Weights of a small class-conditioned image flow-matching model: 48-pixel images.
Rows from block 5 of a small class-conditioned image flow-matching model, named by matrix and row number. Rows with one number belong to one channel. Each number is 128 + 32 x the weight over its row's rms, rounded and kept within 0 to 255. All counts start at 0.
After each channel's rows are labels from the 100 images, of 14976 (inputs lightly noised), where the channel reaches its highest value: "strongest on" is what is common among them. Only what is clearly more common there than usual is listed. The data: dashed paths with two dots that lie on the same path or on different ones. In brackets: how many of the 100.
# convs0: first 3x3 conv (model.mid.2.convs.0.weight, 192x192x3x3, standardized in use, each kernel summed), inputs 0-95
# convs1: second 3x3 conv (model.mid.2.convs.1.weight, 192x192x3x3, standardized in use, transposed, each kernel summed), outputs 0-95

convs0.114 [143 138  69 181 132 120 119 106 173 136 178 105  74 167 120 165 106 231  95 170 104 112  81 124  95 126 149 152 159 126 150  82 138 132 106 113 107 137 107 134 142 106  94 118 107 102 147  97 137 164  84 130 140 162 112 132  86 109 125 110 114 133 117  81  82 119 114 235  79 120 148 171 113 134 146 120 121 117 176 106 124  97 175  88 186  67  42 158 160 136 102  98 141 202  90 103]
convs1.114 [121 118 132 133 175 132 136 131 151 143 129 139 121 122 122 128 200 132 131 119  86 124 127 125 127 128 138 122 149 125 186 126 126 128 120 127 132 128 129 123  99 255 209 129 121 125 128 108 108 115 111 153 129 126 130 122 129 128 125 128 121 127  76 121 163 124 139 122  95  28 123 128 129 129 128 130 133 132 140 130 132  91 103  29 138 128 127 157 125 126 115 156 120 132 126  19]
strongest on: many distractors (99)

convs0.146 [ 62 147 196 179 138 115  97 154 155 127 108 163 147  98 120 144 169  77 125 121 168 114 185 125 120 102 181 174 136 162  90 145 167  92 116 136 143 163 107 130 113 102 138 118 119 117 210 167 115 136 132  86 122 117 125 138 149 182 109  98  86 114 155 150 166 140  89 125 101 147 101 131 132 132 109  90 183  98  54 112  84 144 109 141 113 135 198 119  80 135 132 144 153 184 137 189]
convs1.146 [126 129 124 188 203 130 128 128 172 134 132 139 116 125 127 128 119 133 132 129  98 132 123 108 128 127 131 118 138 129 242 127 127 129 125 127 119 127 129 125 136 248 198 130 122 114 128 112 118 124 119 169 129 131 128 125 130 127 128 130 129 129  88 129 143 128 132 125 129   9 127 126 134 139 126 134 131 117 147 123 134  34 116  47 138 130 124 149 128 124  62 150 128 129 126  48]
strongest on: short paths (71)

convs0.61 [177 115  88  89  86 125 174 161 127 115 185  90 131 136  85 119 120 189 153 158 117  88  97  88 131 157 117 100 175  73 138 134  96 143 120 134 139 101 112 116 148  72 131 138 137 186  44  41 116  80 133 143 150 142 147 110 124 129 192 125  91 155  75 125 103 123 189 123 159 119  82 192 100 106 180 158  53 179 175 160 132 130 180 117 108  73  96 161 150 130 123 128  79  88 163 123]
convs1.61 [128 122 126 187 153 128 128 129 151 130 131 130 119 128 130 126  97 132 132 128 117 132 128  95 128 129 127 112 124 128 201 128 128 127 128 126 121 127 127 126 164 222 167 130 122 134 128 108 114 121 127 158 129 131 128 126 139 128 128 128 125 128  98 124 128 126 140 127 130   0 128 129 131 135 128 134 130 125 139 123 127  38 123  15 131 128 125 138 128 127  81 141 128 125 132  97]
strongest on: long paths (100)

convs0.65 [109 102 146  60 118 130 175 178 145 165 137 128 165 112 118 104 135  84 147 125 149 141 147 130 156 138 135 120 150 118  93 164 115 108 173 152 139  90 170 106 135 139 143 157 127 153 135 134 109  80 171 123 149 114 159 108 131 180 161 133 120 142  97 166 144 150 152  20 187 141 100 135 159 120 117 135 132 170 115 125  92 152 103 154 129 157 179 123 105 151 135 159 108  56 178 146]
convs1.65 [128 120 130  48  45 128 128 128  85 125 127 124 136 128 122 129 152 127 126 135 161 127 130 128 128 126 124 139 117 128  54 128 128 127 130 129 130 130 128 128  99   9  73 130 138 145 128 137 125 129 138  77 128 128 128 128 135 128 128 129 125 127 155 131 140 129 125 122 132 255 129 128 129 123 129 127 127 143 119 134 124 189 137 201 123 128 130 109 128 129 232 113 123 124 133 213]
strongest on: long paths (65)

convs0.81 [ 84 127 122 142 135 138 121 121  80 158 179 175  86  97 102 150 182 145  86 117 138  76 172 229 103 131 148 213 100  96  95 154 120 162 114 113 161 115 154 121 116  93 108  95 102 105 194 205 104 164  90  87 151 159 118 100 150 110 139 143  97 181 172  67 120 145 100 112  74 141 169 111 124  98 127  98 138 128 127 169 119 115 148 147 134  99 104  95 145 140 171 135 104 176 122 142]
convs1.81 [131 133 133 118 255 124 131 126 141 126 125 134 134 127 128 123 158 122 125 121 121 125 129 154 129 125 130 134 134 133 104 131 129 131 129 132 127 126 132 123 117 135 125 124 126 100 127 142 141 130 125 130 129 127 127 131 122 128 128 125 134 129 131 133 134 124 121 124 126 243 129 124 126 123 128 125 128 125 114 131 134 200 118 243 131 130 130 128 128 125  78 145 128 131 127  65]
strongest on: long paths (68)

convs0.35 [111 128  95 151 102 129 139 115 179 143 159  81 101 168 119 143 119 227 120 188 110  84  92  81  76 162 162  91 136 109 176 108 139 127 101  93 155 149  91 157 121  93 137 130  86 137 125  76 133 144 100 120 128 139 142 110 105 135 140 116  88 118 102 101 107 132 149 255  58 127 154 188 109 113 165 125 113 110 126 120  92 119 176 102 129  50  61 157 116 167 119  85 163 221  94 118]
convs1.35 [129 135 121 177 154 132 124 122 149 133 123 124 131 131 146 133 130 125 127 135  96 127 124 126 133 132 126 109 131 134 197 126 128 126 115 129 120 130 122 134 118 138 161 122 131 100 125 142 158 129 114 125 122 129 126 134  81 128 128 130 133 126 128 135 116 128 129 142 112  83 132 132 126 124 122 140 126 110 134 108 130 121 104   0 128 131 132 144 130 121  57 128 135 129 121   0]
strongest on: long paths (100)

convs0.183 [102 121 195 100  91 138 113 150 104 110  37 143 162 124 139 123 160  36 137 122 161 122 197 119 149  88 117 140  71 164  67 150 141  75 140 155 139 136 135 111  98 121  89 139 167 148 148 136 139 151 114  75 126  97 117 143 179 152 113  99 132  71 188 169 177 134 101  89 123 128  99 134 140 132 131 102 146 128  64 135  76 148  91 154 100 162 195  74  70 128 158 141 110 123 146 182]
convs1.183 [126 107 128  64   0 128 130 127  58 128 127 119 129 129 119 131 158 130 128 132 161 129 131 118 128 129 122 131 107 127  65 128 128 126 127 126 129 130 126 128  98  10  77 135 136 167 128 123 120 127 128  91 128 130 128 127 141 128 128 129 122 127 152 128 133 128 131 127 125 255 129 131 129 126 129 129 128 143 124 131 116 141 142 110 121 127 129 117 128 131 246 100 119 123 133 216]
strongest on: long paths (99)

convs0.4 [ 91 123 142 122  73 121 133 120 140 102  73 141 134 118 111 173 147 141 102 148 134  42 139 110  86 132 142 120  85 126 121 143 142 136 107 112 166 148 118 131 132  49  99 123 115 186 171  93 109 170  90  46 172 119 122  88 168 152 163 114  88 102 151 103 143 123 110 154  75 156 112 178  87  94 178 109 118  95 102 161  67 124 181 136  65  65 106 108  95 152 168 113 125 208 103 181]
convs1.4 [125 107 126 139   0 131 127 131  89 131 126 119 124 127 126 130 177 126 127 119 135 124 132 135 129 131 128 120 113 128  88 126 125 128 118 127 127 128 130 129  90 169 156 130 122 119 130 131 128 124 121 111 128 129 129 123 132 128 127 128 115 127 141 127 126 128 142 134 110 183 129 135 127 128 128 129 128 116  95 124 116  70  91   4 123 125 127 144 129 129 101 125 127 132 124 165]
strongest on: many distractors (98)

convs0.131 [102 119 156 115 138 145 124 156  86 151 133 149 136 102 128  91 161  30 128  60 154 130 187 209 139 130 118 148 102 141  75 167 118 116 171 137 137 121 192 125 142 150 118 126 136 130 137 220 111 127 147 126 115 117 130 129 153 130 156 143 135 141 135 146 163 122 127   5 182 146 104  68 163 131  66 132 130 137 109 137 108 121  85 152 102 176 186 101 111 120 161 159 106  56 171 167]
convs1.131 [127 126 128 105   0 123 120 127  95 124 125 126 127 129 134 129 156 124 127 128 148 127 130 134 131 128 129 134 113 129  63 131 130 128 126 128 128 128 129 130 102  53  89 135 130 127 129 136 138 129 124  84 127 126 126 131 117 128 126 129 128 127 137 128 126 128 125 132 122 255 130 129 123 122 126 122 128 128 103 126 125 144 113 138 121 128 131 123 129 129 161 115 132 130 125 196]
strongest on: many distractors (87); long paths (63)

convs0.30 [135 129 101 131  97 126 156 119 176 127 126 117 101 153 102 190 121 228 102 176 138 106  91 108  94 143 139  92 115 119 153 115 134 157 100 116 142 145 109 130 131  70 140 145 120 165 103  77 118 127  97 116 193 156 128  77 143 119 149 114 110  86 124 107 107 117 133 202  95 148 119 183  97  90 201 118 126 139 141 171  93 120 243 104 130  73  71 138 119 162 155  90 125 185 108 133]
convs1.30 [128 128 125 194 118 129 127 130 140 126 129 125 125 131 135 128  76 130 131 129 127 135 128 109 127 131 122 112 119 129 168 127 128 125 129 126 127 129 125 130 167 150 149 124 122 143 128 112 123 128 130 153 127 131 128 130 133 128 129 129 129 128 137 122 114 129 136 133 137  10 128 130 130 135 129 133 129 121 139 121 124  75 135  41 124 128 126 134 128 127 105 119 130 125 128  94]
strongest on: long paths (100)

convs0.140 [188 112 149 110 111 120 137 138 128 129  36 142 175 102 137 106 117  24 124  89 143 161 131 144 149  76 100 104  67 171  68 138 139 127 152 171 118 126 179 127 134 146 113 127 127 140  99 165 127 185 183 106 118  90 103 152 139 119 108 127 141  87 127 142 155 153 110  66 171 134 154  85 159 118 107 117 147 122  75 139 109 147 115 131  74 181 165  72 143  90 136 111 126  35 145 146]
convs1.140 [129 151 127  87  99 129 118 129 116 128 130 115 132 135 138 137 117 129 117 152 107 126 115 142 128 126 118 147 130 124  63 130 129 125 131 130 127 134 125 144 115   0  91 125 135  86 123 131 155 137 135 135 130 126 125 139  78 125 135 134 147 129 140 143 121 129 113 141 143  34 129 126 126 121 126 122 121 147 144 128 136 234 153 255 137 128 126 112 133 135 243  88 139 122 135 206]
strongest on: short paths (100)

convs0.190 [144  74 152  60 112 128 111 152 111 122  86 142 168 139 110 103 136  42 171 164 169 190 159 123 137 112 108  90 148 136 108 163  87 106 129 163  77  90 150  82 144 117 140 185 140 174  98  85 104  78 161 124 121 125 141 146 177 186 153 103 144 108 113 144 169 117 158  73 170 146 105 129 152 173 136 143 155 156 106 128 101 129 116 156 104 141 139 128 103 115 138 173  94  44 156 155]
convs1.190 [129 123 124 163  14 125 128 130  76 119 127 118 124 131 132 127 100 130 129 127 157 135 129 113 129 126 123 117 100 127 104 126 129 129 128 128 127 129 130 130 163  88 112 132 130 159 129 117 114 126 124 126 125 132 126 128 150 128 128 128 126 129 163 130 112 126 138 124 131 216 131 132 131 132 131 133 127 124 110 128 122  84 143  42 121 127 127 113 129 132 255 106 130 126 130 255]
strongest on: many distractors (100); short paths (69)

convs0.50 [151 135 123 149 134 133 165 163 134 177 255 134 156 113 105 175 127 207 120 147 124  37 128 166 130 177 164 147 209  96 126 136 120 161 154  95 137 117 110 130 163 117 162 116 106 143 125 131 125 103 142 178 166 133 125  78 121 137 162 135 127 235  87 104 126 118 132  73 144 121 131 134 147 131  96 139 110 191 182 125  89 152 149 106 180 101 116 120 152 150 113 125 118 127 135 130]
convs1.50 [124 106 124 162 108 129 133 130 138 143 133 132 116 126 119 129 121 136 131 129 114 128 128 113 128 133 135 114 146 123 191 129 126 128 122 124 132 126 127 123 134 236 176 139 123 123 128 111  96 116 114 152 130 128 129 123 135 128 127 128 125 130  84 123 139 124 143 121 102   0 127 129 129 134 128 134 127 130 144 132 128  37 130   0 135 126 124 147 128 131  67 141 127 127 129 144]
strongest on: long paths (64)

convs0.47 [148 139  88 148 161 123 112 101  96 157 211 142  69 126 115 146 140 188 135  78 105 135 111 204 120 142 147 176 171 109 135 110 121 148 126 102  95 125 144 129 147 131 169 125 111  68 174 191 126 156 119 185 128 167 116 136  99  79 115 131 131 197 146  81  85 100 153 130 122 108 143  71 122 134  97 138 112 155 181 136 176  97 147 111 214 118  99 161 198 134 130 140 112 147 125  83]
convs1.47 [128 147 127 171 240 131 126 128 160 129 129 135 125 128 133 127 139 130 122 130  91 128 122 149 131 131 128 136 142 125 142 127 126 128 127 126 131 128 126 130  95 245 166 128 126  87 125 126 147 128 124 156 129 123 128 133  80 128 128 129 153 128  92 132 113 127 126 132 122   0 128 127 126 131 125 124 128 131 144 124 141 133 124 148 137 129 128 130 130 128  12 131 134 129 125  11]
strongest on: long paths (99); many distractors (99)

convs0.116 [ 32 149 149 156 104 126 107 132 119 134 125 145  89  66 107 132 156 145 101 110 143 109 144 124  85 131 150 155  69 172 124 130 131 103 123 116 135 167 119 123 122  53 130 114  73 137 210 165  96 185  79  81 137 134 119  92 141 147 127 127  78 119 186  89 130 169 119 117  59 152 107 146 110  89 153 102 158 108  88 140  65  99 135 128  74  89 116 125  87 138 146 114 125 194 117 147]
convs1.116 [126 117 127 196 141 130 125 131  95 127 127 121 123 126 129 131 180 125 125 118 126 124 129 139 129 131 127 115 113 130  97 128 125 128 118 126 127 130 129 129 124 222 157 129 122 120 128 135 132 127 127 131 128 131 129 124 122 127 129 129 118 127 168 129 114 131 138 135 114 171 128 133 125 131 128 130 126 117  95 117 117  58  85   0 123 125 128 153 128 129  15 121 132 134 120  42]
strongest on: long paths (66)

convs0.9 [191 108 146  56 110 111 167 160 143 115 105  72 179 134 115 112 121  96 156 115 153 139 124 102 144 122  77  66 120 126 143 125 146 114 140 166 124 101 144 118 130 135 131 147 140 184  58  86 123  68 152 135 130 114 111 127 138 145 124 118 122  79  78 172 153 128 183  51 191 127  73 130 140 129 172 132 108 163 114 160 108 118 156 149  88 138 141 132 106 108 135 147 101  43 173 156]
convs1.9 [125 118 129  68   0 127 127 131  50 127 125 118 126 129 119 131 171 131 129 136 163 129 132 119 129 128 125 126  99 126  67 129 128 126 124 127 134 129 125 129  70   1  82 136 134 154 129 121 108 127 128 108 126 130 128 127 150 128 127 129 117 127 149 125 140 130 135 121 119 230 129 132 130 124 130 127 127 137 122 129 119 120 139 130 118 127 128 119 129 132 228  97 118 126 136 225]
strongest on: many distractors (100)

convs0.83 [116 141 114 146 126 135 146 113 167 131 186 131  88 130 110 192 122 255  80 176 125  43 119 133 105 134 152 154 152  82 140 147 128 160  92 121 176 142 107 149 132 101 125 147 133 141 146 113 136 133  81 130 171 121 129 105 132 115 176 147 107 161 123  95 118 117 114 166  91 143 166 155  93 112 145 117  99 140 153 152 132 132 220 135 149  81  69 134 151 162 166  91 123 220 110 140]
convs1.83 [123 113 127  88   0 127 126 131  81 133 127 117 123 130 128 133 153 132 127 141 141 125 130 128 128 132 127 123 115 126  83 130 128 128 120 127 135 131 122 132  91  24 120 137 129 157 127 120 135 128 121 123 126 129 128 129 138 128 131 130 123 127 148 126 129 129 139 130 111 231 128 135 121 122 129 127 124 129 123 130 122 137 137  43 121 125 128 132 129 134 206 107 124 130 134 220]
strongest on: long paths (79)

convs0.178 [ 89 125 180 114 103 147 140 152 178 138  36 127 135 127 148 148 142  17 128 141 172 152 175  77 110 115 113  77  33 153 113 141 122 102 132 139 149 147 135 139 115 121 111 147  98 160 127 133 128 127 145  96 108  65 130 157 166 174 105  92 139  49 153 161 172 142 106 111 120 151 129 140 129  87 122 107 150 102  58 123  51 133 107 119  59 137 147 101  87 118 121  76 148 146 132 170]
convs1.178 [123 142 126 128   0 127 114 132 102 125 122 119 123 128 146 131 183 122 124 120 129 128 126 135 129 129 125 122  97 130  78 129 127 127 122 125 130 130 131 132 107  68 126 130 121 135 128 132 142 130 127 105 128 128 127 130  99 128 129 131 124 124 141 132 126 130 129 136 116 226 130 135 126 114 128 124 126 119  93 116 120 133  91 113 115 129 130 124 129 125 141 103 133 129 121 123]
strongest on: short paths (87)

convs0.70 [139  85 119  48 114 145 167 199 103 149 195 134 167 102  95  92 143  90 144 111 140 110 135 143 159 148 124 109 166  79  59 139  98 125 163 134 148  90 146  87 126 127 125 115 122 162  90 126 107  63 154 116 119 119 162  93 133 146 157 146 110 171 119 137 149 131 153  25 194 131  87 140 139 132 115 166  99 189 155 142 136 156 105 165 113 149 169 138 121 128 137 175  64  43 183 137]
convs1.70 [127 118 131  49  62 129 130 129  90 127 127 124 136 127 121 129 166 128 127 135 159 125 131 133 129 126 129 145 123 127  44 128 128 128 129 128 132 130 128 128  83  33  79 131 136 142 129 137 126 129 135  82 128 127 129 128 134 128 127 129 125 128 146 129 149 129 124 121 126 255 128 127 127 124 128 125 127 141 119 135 126 200 138 216 129 127 129 116 128 129 206 116 122 127 132 193]
strongest on: many distractors (86)

convs0.142 [161  91  93  67 130 130 163 148 135 139 155  81 145 139 109 103  96 145 178 142 127 146 100  96 150 158 109  67 172 117 153 106 113 118 112 125 117  68 123  95 147 133 137 152 143 156  59  69 125  33 157 170 125 135 163 104 103 129 160 119 133 136  65 146 124 103 196 117 190 120  86 153 154 138 135 186  88 175 165 120 138 141 125 134 156 120 137 155 133 129 121 127  96  63 160  88]
convs1.142 [127 105 128 106  56 127 129 126  98 126 131 119 127 131 122 129  73 133 134 140 154 133 130  90 126 130 121 116 115 127 137 129 129 123 131 128 127 128 122 127 157 100  73 139 131 172 128 109 116 122 135 127 129 132 129 127 145 127 128 130 123 128 133 117 137 126 136 122 126  60 129 130 132 140 132 136 128 151 139 127 122  55 159  33 126 126 127 123 128 131 231 107 130 122 138 211]
strongest on: short paths (76)

convs0.66 [149 151 100 160 196 131 107  84 113 136 227 162  84 107 122 117 127 167 112  89  99 145 102 209 125 132 150 206 175 133 140 125 120 148 129 120  88 123 159 131 145 163 144 100 122  56 176 192 128 148 131 182 116 162 108 124 100  69 110 140 130 193 141  96  93 123 138 116 118 108 144  70 139 137  87 139 124 151 179 128 208 104 119 117 202 148 103 159 174 112 115 140 121 127 129  83]
convs1.66 [128 140 128 174 252 129 128 127 169 132 131 137 122 127 130 125 119 130 128 125  97 130 125 131 128 129 132 127 144 126 197 127 127 129 128 127 126 127 127 126 134 236 187 125 123 105 128 122 131 127 124 166 130 126 129 128 113 128 127 128 138 128  94 131 114 127 130 128 130   0 126 125 129 134 126 128 131 127 143 124 136  99 124 115 138 129 126 136 127 126  22 144 131 130 127  32]
strongest on: short paths (88)

convs0.166 [157 114  54 102 122 150 156 114 132 137 217 101 110 144  85 119 105 225 131 135 108  71  82 120 127 154 104 110 164  61 158 114  94 177 118 109 136  90 117 128 142 115 146 131 128 133  57  75 121  82 120 155 150 159 153  96  89  92 165 150 112 165  73  96  93  95 182 128 151 132 124 155  87 105 144 160  74 179 193 148 176 116 164 131 132  78  63 174 186 126 133 117  83  95 132  79]
convs1.166 [128 111 129  60  36 128 129 129  64 123 126 118 133 129 122 130 147 127 128 135 175 128 132 125 129 128 124 131 107 128  31 128 128 127 127 127 131 131 125 128 108  16  80 130 133 157 127 134 128 129 135  84 128 129 128 129 136 128 128 129 124 128 156 126 135 131 128 125 130 255 130 130 128 125 129 129 127 137 115 131 118 155 137 158 119 127 130 115 129 130 228 105 122 124 131 218]
strongest on: long paths (82); many distractors (76)

convs0.44 [102 140  78 155 132 153 143 116 122 142 201 134  66 115 106 153 142 215  98 113 118  92 108 157  90 142 133 162 140 100 130 120 117 169 118  91 146 140 132 142 137 100 151 103 107  99 138 131 122 144  89 129 133 163 136 114 104  75 150 154 118 200 140  63 101 108 134 163  75 138 156 138  92 110 126 132 112 130 161 143 142  96 163 113 149  82  46 155 188 159 134 122 112 178 111  97]
convs1.44 [128 123 134  57  88 129 130 131 108 126 127 127 134 126 121 128 165 129 128 134 142 126 132 130 127 125 129 138 128 128  89 128 128 127 130 128 129 130 128 127  91  42 105 126 132 139 129 139 124 128 134 100 129 128 129 128 140 127 127 128 122 128 137 131 143 129 123 121 130 255 127 127 129 124 127 126 128 138 122 136 126 180 133 222 127 128 128 120 127 128 189 125 120 129 132 207]
strongest on: many distractors (99); long paths (64)

convs0.17 [ 75 102 171 105 148 136 107 147  86 157 160 188 136  93  98 143 171  42  91 102 144 122 182 200 138 114 124 170 128 116  34 162  97 137 145 120 143 115 165 105 143 110  91 123 123 104 174 203 109 138 143  99  94 139 130 101 152 122 125 154 116 167 161 121 153 128 104  38 147 144 103  98 126 117  83 120 156 130  95 140  90 129  88 146 114 135 175  80 122 130 150 171  85 115 169 149]
convs1.17 [132 134 128 193 255 129 125 126 189 124 129 138 133 127 137 126  97 124 129 121 109 128 125 138 128 123 131 136 141 132 173 127 128 130 131 128 118 128 130 126 163 244 157 122 124 103 128 140 141 130 141 151 129 127 128 129 117 128 128 128 138 129 110 135 123 130 120 126 153   2 128 122 128 133 126 128 131 124 126 121 134 142 112 169 131 132 129 131 128 121  19 149 134 129 122  25]
strongest on: long paths (62)

convs0.171 [106 139 170 155 120 113  99 132 181  95  37 127 141 146 137 173 137 107 122 163 140 133 154  93 103 110 131 125  74 197 153 142 148  67 113 126 144 173  87 145  97  95 107 130 117 156 175 140 144 160 119  98 135  80  67 148 159 172 113 106 125  46 164 154 139 153  93 207  68 136 157 162  94 131 194  97 155  95  62 121  87 130 158 120  77 112 128 136  69 135 127  97 182 210 103 173]
convs1.171 [125 119 127 107   0 128 121 132  55 122 125 116 122 128 130 132 181 128 128 133 136 132 129 110 129 128 122 120  86 129  77 128 127 125 124 128 126 131 127 130  72  56 124 129 130 148 130 122 126 126 122  96 127 132 128 126 134 128 128 129 118 125 155 131 127 133 137 133 121 238 128 136 129 123 128 127 128 117 112 117 118  98 109  45 110 127 130 126 127 128 216 107 125 126 128 164]
strongest on: many distractors (100)

convs0.92 [ 73 136 190 154 137 133  99 129 115 153 110 182 116  95 124 137 166  84 110 105 156 134 198 187 102 106 159 200  87 160  93 139 135 103 143 109 135 141 156 131 121 115 121 114  94  93 236 209 114 178 114  93 126 118 108 114 165 179  87 125 106 138 183 111 157 147  86  89 100 138 144  87 138 105 108  96 166  88  80 120  98 121  80 142 105 146 163  89  91 154 151 145 126 166 121 167]
convs1.92 [129 132 131 178 255 128 123 125 155 125 126 134 130 128 133 130 156 123 125 124 115 126 127 151 129 127 131 133 130 133 132 130 127 128 124 132 124 127 132 125 119 246 153 126 123  85 127 147 144 132 122 135 127 129 128 129 122 128 128 127 129 128 143 135 129 126 120 128 123 137 127 127 124 123 127 125 129 113 109 125 130 142 102 161 126 129 130 131 126 124  29 142 132 134 121  19]
strongest on: many distractors (100)